config = dict(
    dataset='larger renderings of crowded toy scenes',
    tokenizer='word',
    encoder_widths=[48, 96, 192],
    text_encoder_causal=False,
    text_encoder_norm_position='pre',
    text_encoder_fused_qkv=True,
    text_encoder_parallel_block=False,
    text_encoder_inner_norm=True,
    optimizer='muon',
    muon_scale='match_rms_adamw',
    learning_rate=0.004,
    nesterov=True,
    gradient_centralization=True,
    adamw_weight_decay_other_params=0.01,
)
Rows from block 2 of the text encoder, named by matrix and row number. Rows with one number belong to one neuron. Each number is 200 + 20 x the weight over its row's rms, rounded and kept within 0 to 999. All counts start at 0. After the name is the row's rms in percent of the matrix's.
# gate: MLP gate (text_encoder.blocks.2.mlp.gate.weight, 1536x384), inputs 288-383
# fc1: MLP up (text_encoder.blocks.2.mlp.fc1.weight, 1536x384), inputs 288-383
# fc2: MLP down (text_encoder.blocks.2.mlp.fc2.weight, 384x1536, transposed), outputs 288-383
gate.1257,007,171,205,208,180,183,211,222,210,184,202,246,229,178,211,184,201,176,212,208,227,211,208,193,213,200,179,183,210,221,194,190,187,204,210,205,220,204,159,206,221,201,192,161,188,206,225,220,162,179,221,189,188,218,205,186,221,206,202,195,219,211,181,187,200,164,191,196,186,194,214,203,211,218,231,188,195,236,179,227,180,163,157,190,189,182,186,189,202,171,175,197,190,184,220,224,190
fc1.1257,007,214,207,225,201,205,226,190,185,187,215,173,211,176,211,217,198,230,229,212,201,212,170,197,205,233,213,197,177,183,209,180,210,184,197,203,211,214,208,210,239,188,204,165,213,194,210,221,188,226,205,213,187,218,193,204,193,231,194,223,187,191,182,208,188,198,178,198,239,224,196,226,184,193,174,182,206,180,238,206,192,244,208,218,190,215,183,189,218,228,171,195,180,183,222,162,203
fc2.1257,007,206,190,237,186,214,203,218,206,193,217,193,224,223,199,194,183,164,225,186,201,228,174,197,221,150,195,214,216,205,201,234,206,175,182,219,197,171,235,180,202,175,173,191,218,196,218,185,219,203,234,221,198,198,203,194,208,196,201,191,246,211,223,226,183,210,186,208,209,160,183,183,217,221,231,219,193,231,204,180,201,205,195,179,199,214,174,181,196,197,215,192,210,222,224,188,201
gate.1258,210,205,191,230,203,211,184,182,178,223,179,218,183,208,212,212,174,196,211,190,224,192,205,240,193,233,214,201,163,197,198,228,203,200,193,205,191,221,217,183,223,202,232,198,189,206,224,167,164,191,171,162,218,184,171,170,243,198,205,183,185,173,230,247,218,229,223,222,203,191,178,206,183,248,215,171,200,181,232,199,240,181,211,214,190,187,209,227,178,211,211,184,239,227,160,161,191
fc1.1258,207,169,209,178,192,164,236,181,221,203,245,193,200,212,214,165,245,194,204,232,164,206,203,154,207,188,193,185,236,192,217,166,175,199,192,169,191,189,188,215,192,212,180,190,207,207,199,200,239,231,225,242,184,211,217,157,203,258,237,228,208,219,197,166,192,200,145,195,239,196,214,189,197,211,205,203,225,221,182,177,168,201,210,183,212,205,173,198,172,229,182,208,212,179,221,225,201
fc2.1258,195,216,190,192,196,220,231,251,243,210,161,184,189,187,186,176,215,194,219,207,213,194,188,190,195,199,249,164,243,220,217,211,185,193,215,188,190,193,218,183,237,202,211,197,178,208,162,169,201,196,180,194,193,205,201,178,186,194,221,207,209,173,208,215,210,210,149,228,194,236,230,244,203,204,207,198,187,204,164,193,200,187,211,235,184,195,154,205,209,198,199,237,180,204,235,171,198
gate.1259,249,176,193,216,201,194,223,184,254,199,201,214,212,163,183,176,194,233,196,172,171,218,217,192,227,218,203,188,197,206,233,208,180,186,185,163,158,195,221,172,189,186,188,238,225,207,195,162,159,158,199,201,239,206,177,197,205,205,196,187,177,195,202,175,201,208,212,224,195,175,200,178,190,203,222,184,189,236,179,182,191,193,197,212,196,189,199,185,169,196,203,177,177,208,204,171,212
fc1.1259,258,158,195,197,204,195,204,200,252,195,218,211,218,181,183,174,189,237,196,180,181,219,220,192,222,208,207,193,211,189,224,213,186,205,189,173,159,190,218,182,202,179,203,246,230,199,190,166,154,151,211,202,227,207,176,189,219,200,206,197,171,203,183,173,206,188,191,226,202,177,203,175,194,206,206,193,186,249,179,189,208,190,202,211,194,174,199,184,187,195,178,186,195,224,217,167,212
fc2.1259,285,220,203,210,208,209,184,207,221,177,188,218,164,216,241,216,223,168,163,183,147,217,198,239,257,177,217,185,207,221,206,209,202,225,217,219,162,195,195,195,200,204,205,193,209,227,192,205,199,196,228,168,196,157,194,193,198,167,183,207,194,202,192,193,202,211,199,215,203,172,176,207,174,192,195,213,258,227,208,203,193,211,194,220,173,199,169,175,167,194,193,191,259,197,197,182,180
gate.1260,063,196,224,195,173,197,163,195,221,195,196,189,184,190,222,217,247,164,215,182,216,197,209,182,206,193,236,166,220,237,172,219,205,235,186,229,241,203,186,192,172,179,186,188,206,187,232,214,204,181,206,219,185,222,196,216,197,223,188,191,179,221,167,212,203,207,206,204,235,225,205,203,162,202,195,225,195,194,208,200,219,239,197,222,217,222,211,201,253,201,210,186,210,187,189,214,158
fc1.1260,056,185,173,174,236,214,240,186,184,220,178,244,203,209,169,189,181,234,193,212,167,184,189,249,214,222,185,229,165,176,205,180,222,154,220,205,162,186,208,211,234,202,198,220,172,224,156,202,185,206,206,196,207,179,173,179,218,174,194,226,228,213,226,185,199,183,198,179,181,188,176,209,223,200,200,187,194,176,194,193,166,189,200,189,194,176,206,206,163,199,214,211,193,206,209,213,251
fc2.1260,055,211,217,200,206,196,212,186,190,206,214,214,237,199,207,201,173,187,194,193,189,190,233,244,218,242,200,182,201,177,190,218,211,192,218,195,175,162,194,225,224,192,208,225,191,182,179,169,192,211,260,184,214,212,193,175,204,191,216,211,199,198,214,240,191,200,203,217,188,209,232,222,230,174,178,195,163,231,212,208,187,184,187,168,187,191,208,217,139,217,207,205,232,196,199,180,206
gate.1261,006,201,183,175,195,175,203,184,220,232,186,169,212,204,190,176,218,164,187,168,222,195,235,190,211,187,232,194,202,219,202,199,196,218,235,199,208,224,175,187,238,176,205,212,195,205,189,206,155,229,184,211,201,169,215,212,176,186,194,215,195,166,174,187,224,190,196,204,194,221,202,155,186,190,179,200,209,221,212,181,162,218,212,190,153,209,216,207,211,187,207,210,181,224,209,187,171
fc1.1261,007,221,182,208,205,209,185,210,215,205,208,171,231,188,174,175,188,193,179,183,210,213,199,200,196,181,191,218,240,223,203,206,234,184,213,176,183,201,224,209,192,197,196,204,193,215,190,201,187,213,208,213,199,236,172,187,166,183,201,224,178,162,208,232,197,187,177,191,199,232,233,229,199,187,191,165,198,217,197,185,203,192,196,206,176,244,187,204,276,180,177,233,221,204,219,225,178
fc2.1261,007,233,201,214,206,170,215,204,205,187,219,194,207,215,194,192,225,192,231,203,204,221,183,151,221,189,193,212,189,204,180,171,186,237,176,240,216,218,199,214,236,187,190,186,205,190,198,210,224,203,231,177,221,199,190,183,196,201,206,186,204,211,188,207,218,176,164,223,229,172,183,220,162,201,211,197,197,224,189,197,199,195,174,204,213,184,187,217,199,190,193,199,202,262,196,189,200
gate.1262,020,216,160,161,202,209,195,248,201,186,180,234,203,230,209,195,205,229,197,206,183,206,193,223,213,186,196,188,211,199,242,219,171,172,226,228,191,194,192,216,142,183,221,238,190,207,199,207,222,220,218,209,190,170,178,219,196,182,177,199,180,206,202,216,201,196,193,213,214,205,197,201,189,189,161,178,187,241,194,222,216,169,262,216,180,214,161,199,168,222,207,230,169,185,225,190,204
fc1.1262,019,182,219,255,197,177,199,183,203,233,223,172,214,181,201,225,191,168,196,202,222,183,184,189,183,207,177,211,193,212,159,181,208,230,180,183,184,187,206,191,211,233,162,147,189,199,213,171,189,207,184,198,227,212,213,197,193,231,220,213,197,161,215,207,204,208,188,183,178,205,215,192,216,219,239,223,215,187,233,189,186,210,151,192,226,188,207,209,234,184,222,166,222,213,151,223,188
fc2.1262,021,201,190,210,164,170,176,178,203,202,192,212,202,182,144,200,215,165,226,188,190,200,191,175,192,209,213,224,201,184,166,180,224,221,170,207,196,197,188,188,234,221,168,186,224,213,231,191,181,193,221,203,180,207,225,172,218,237,195,217,201,168,205,208,221,195,204,154,167,168,171,192,251,215,227,208,201,184,192,186,187,242,195,206,197,215,186,207,225,202,210,205,215,222,174,225,203
gate.1263,006,221,179,200,175,181,186,194,197,226,185,227,200,181,207,207,233,207,223,191,185,178,168,214,214,177,165,169,216,169,177,250,196,216,224,207,195,173,196,173,205,191,208,208,180,163,200,185,186,207,213,179,188,150,220,236,197,192,221,220,201,196,188,216,214,183,228,195,231,197,203,233,196,195,194,206,172,211,222,191,208,220,195,203,189,192,219,197,207,228,198,197,198,202,187,214,231
fc1.1263,006,235,173,176,201,182,208,214,207,199,167,251,194,159,214,148,165,183,209,207,218,219,213,206,187,176,218,207,230,216,175,185,263,224,180,208,188,228,187,192,236,234,188,211,206,223,169,167,245,205,183,184,190,205,194,190,217,155,186,204,235,180,178,175,210,218,213,247,195,167,178,173,173,173,192,181,172,191,227,203,197,173,179,198,199,163,167,189,240,196,193,192,174,174,215,222,187
fc2.1263,007,208,236,214,174,234,207,218,196,171,228,204,242,177,242,174,161,174,206,199,207,182,174,192,198,215,214,193,223,177,220,187,200,210,213,198,174,177,226,182,177,214,200,174,186,216,226,204,186,178,187,243,212,220,225,213,190,193,164,233,224,163,188,170,178,193,224,193,176,170,179,193,189,198,212,177,159,210,216,212,203,185,178,221,171,211,195,207,214,157,206,187,198,190,225,195,194
gate.1264,014,192,202,202,176,218,193,211,215,211,201,212,186,180,227,191,211,225,225,241,213,186,203,188,183,225,188,204,182,184,181,197,167,205,225,221,211,183,209,191,210,157,162,221,182,199,186,177,195,177,139,220,194,201,225,203,169,209,212,204,191,156,237,206,205,211,212,186,172,210,210,200,210,164,179,188,218,212,189,203,192,166,201,213,234,201,220,207,214,229,183,202,187,213,165,221,194
fc1.1264,015,192,204,225,192,235,182,191,197,211,181,220,194,165,193,227,219,225,207,240,194,205,236,209,201,245,196,191,183,211,173,210,186,206,250,207,207,195,213,218,202,174,171,195,213,214,148,202,187,196,154,218,207,189,206,189,167,196,207,182,186,181,246,242,211,208,211,175,198,213,197,192,225,187,182,198,226,203,203,220,205,175,173,208,218,169,204,224,226,222,177,203,183,206,167,226,196
fc2.1264,013,227,238,213,193,188,174,180,240,199,196,206,226,234,228,167,220,198,189,189,218,172,212,171,193,208,166,165,173,186,221,216,190,192,203,206,224,194,212,217,212,221,200,178,189,217,185,183,232,203,194,190,238,247,192,200,187,195,184,233,191,165,255,216,209,197,223,169,160,176,161,161,185,163,205,183,223,180,179,212,209,180,213,179,215,194,213,204,204,222,210,189,179,210,189,203,164
gate.1265,007,213,208,191,212,160,169,170,217,183,172,187,167,217,211,192,200,187,198,177,224,220,199,186,190,226,224,191,238,178,175,173,194,191,209,175,218,218,215,216,211,201,216,190,211,210,164,200,223,211,219,217,187,157,198,216,154,198,218,194,199,209,216,186,202,240,224,192,196,215,186,199,210,193,205,201,193,191,193,175,247,199,173,196,200,226,199,194,201,253,214,203,205,214,175,169,225
fc1.1265,007,216,189,192,230,213,168,169,163,195,247,221,215,190,221,211,229,158,216,207,209,172,202,200,220,208,174,221,182,178,210,221,226,195,173,222,220,195,208,183,218,211,212,206,176,169,218,181,196,189,181,230,177,196,225,179,217,244,199,225,200,220,186,209,179,201,230,227,214,197,204,203,181,203,170,209,188,187,203,217,197,224,198,180,186,183,194,213,154,181,204,215,186,201,175,222,183
fc2.1265,007,217,206,210,165,222,161,223,201,197,189,221,230,190,221,162,192,184,191,182,198,188,193,173,212,188,175,200,211,206,176,188,227,192,187,233,188,215,224,217,203,177,223,170,217,210,187,186,218,186,210,207,180,199,200,157,230,194,172,206,237,182,228,205,209,215,220,185,204,201,186,195,220,206,206,212,207,229,188,233,208,202,185,208,168,177,211,217,228,185,218,170,191,220,218,186,208
gate.1266,195,219,203,237,194,213,204,171,200,212,201,223,209,189,203,218,259,181,212,208,205,219,192,225,188,188,207,213,188,169,192,234,204,184,191,198,198,173,196,209,199,225,173,193,181,161,189,202,209,196,172,183,220,214,177,211,198,189,201,187,211,178,178,212,236,178,193,204,175,155,170,176,209,199,199,200,192,195,195,203,220,209,154,221,173,182,176,215,185,163,190,209,222,194,230,186,207
fc1.1266,194,212,218,247,198,194,213,186,202,182,177,257,166,191,173,223,207,185,239,173,203,239,212,207,204,217,182,218,189,179,230,228,204,169,189,179,180,180,172,232,195,215,213,210,177,176,197,166,223,221,207,169,193,200,211,208,166,175,210,204,190,183,145,201,207,199,203,232,172,155,173,208,250,192,184,200,205,196,233,183,221,252,183,223,210,202,211,186,195,197,176,208,157,200,185,172,182
fc2.1266,172,212,152,201,206,176,215,216,150,175,161,184,220,224,198,177,184,199,181,204,201,193,216,226,177,223,187,175,197,197,226,209,206,181,180,227,226,172,190,205,245,200,196,196,208,210,184,170,205,217,197,154,201,173,212,169,193,205,188,204,212,181,205,194,208,214,189,207,177,190,165,231,208,221,203,189,196,203,213,201,207,215,210,184,219,185,173,221,229,186,151,193,191,201,195,191,187
gate.1267,214,176,173,214,223,183,191,187,254,175,187,224,210,208,217,183,191,224,158,192,178,201,210,204,188,182,214,188,172,191,182,238,174,166,198,189,209,191,232,186,174,176,222,204,199,215,193,205,173,192,221,202,199,194,196,192,207,182,166,236,194,221,218,211,185,152,232,217,225,178,214,186,201,161,209,179,228,218,247,215,211,218,204,192,232,194,180,198,169,231,196,184,206,202,228,190,205
fc1.1267,220,189,190,178,213,178,194,178,241,188,194,218,189,237,215,185,186,226,166,201,190,210,211,211,198,202,192,179,177,201,200,238,187,184,177,175,186,156,227,193,174,201,212,249,210,175,211,200,191,196,183,163,195,212,206,213,211,186,187,220,182,215,197,175,197,190,207,220,224,150,202,180,201,179,215,202,259,220,219,229,225,192,177,196,221,174,198,195,209,214,202,209,201,187,202,204,204
fc2.1267,189,184,188,207,205,187,215,217,210,205,208,193,175,173,199,202,199,224,205,195,185,204,187,228,219,213,202,191,220,216,244,212,177,213,207,201,180,198,181,227,212,191,228,165,165,190,178,200,187,198,224,217,187,158,190,119,193,223,171,213,226,214,232,212,179,183,241,226,180,196,200,180,220,211,236,267,207,205,192,199,200,198,174,209,214,208,207,203,234,182,202,204,213,221,199,198,184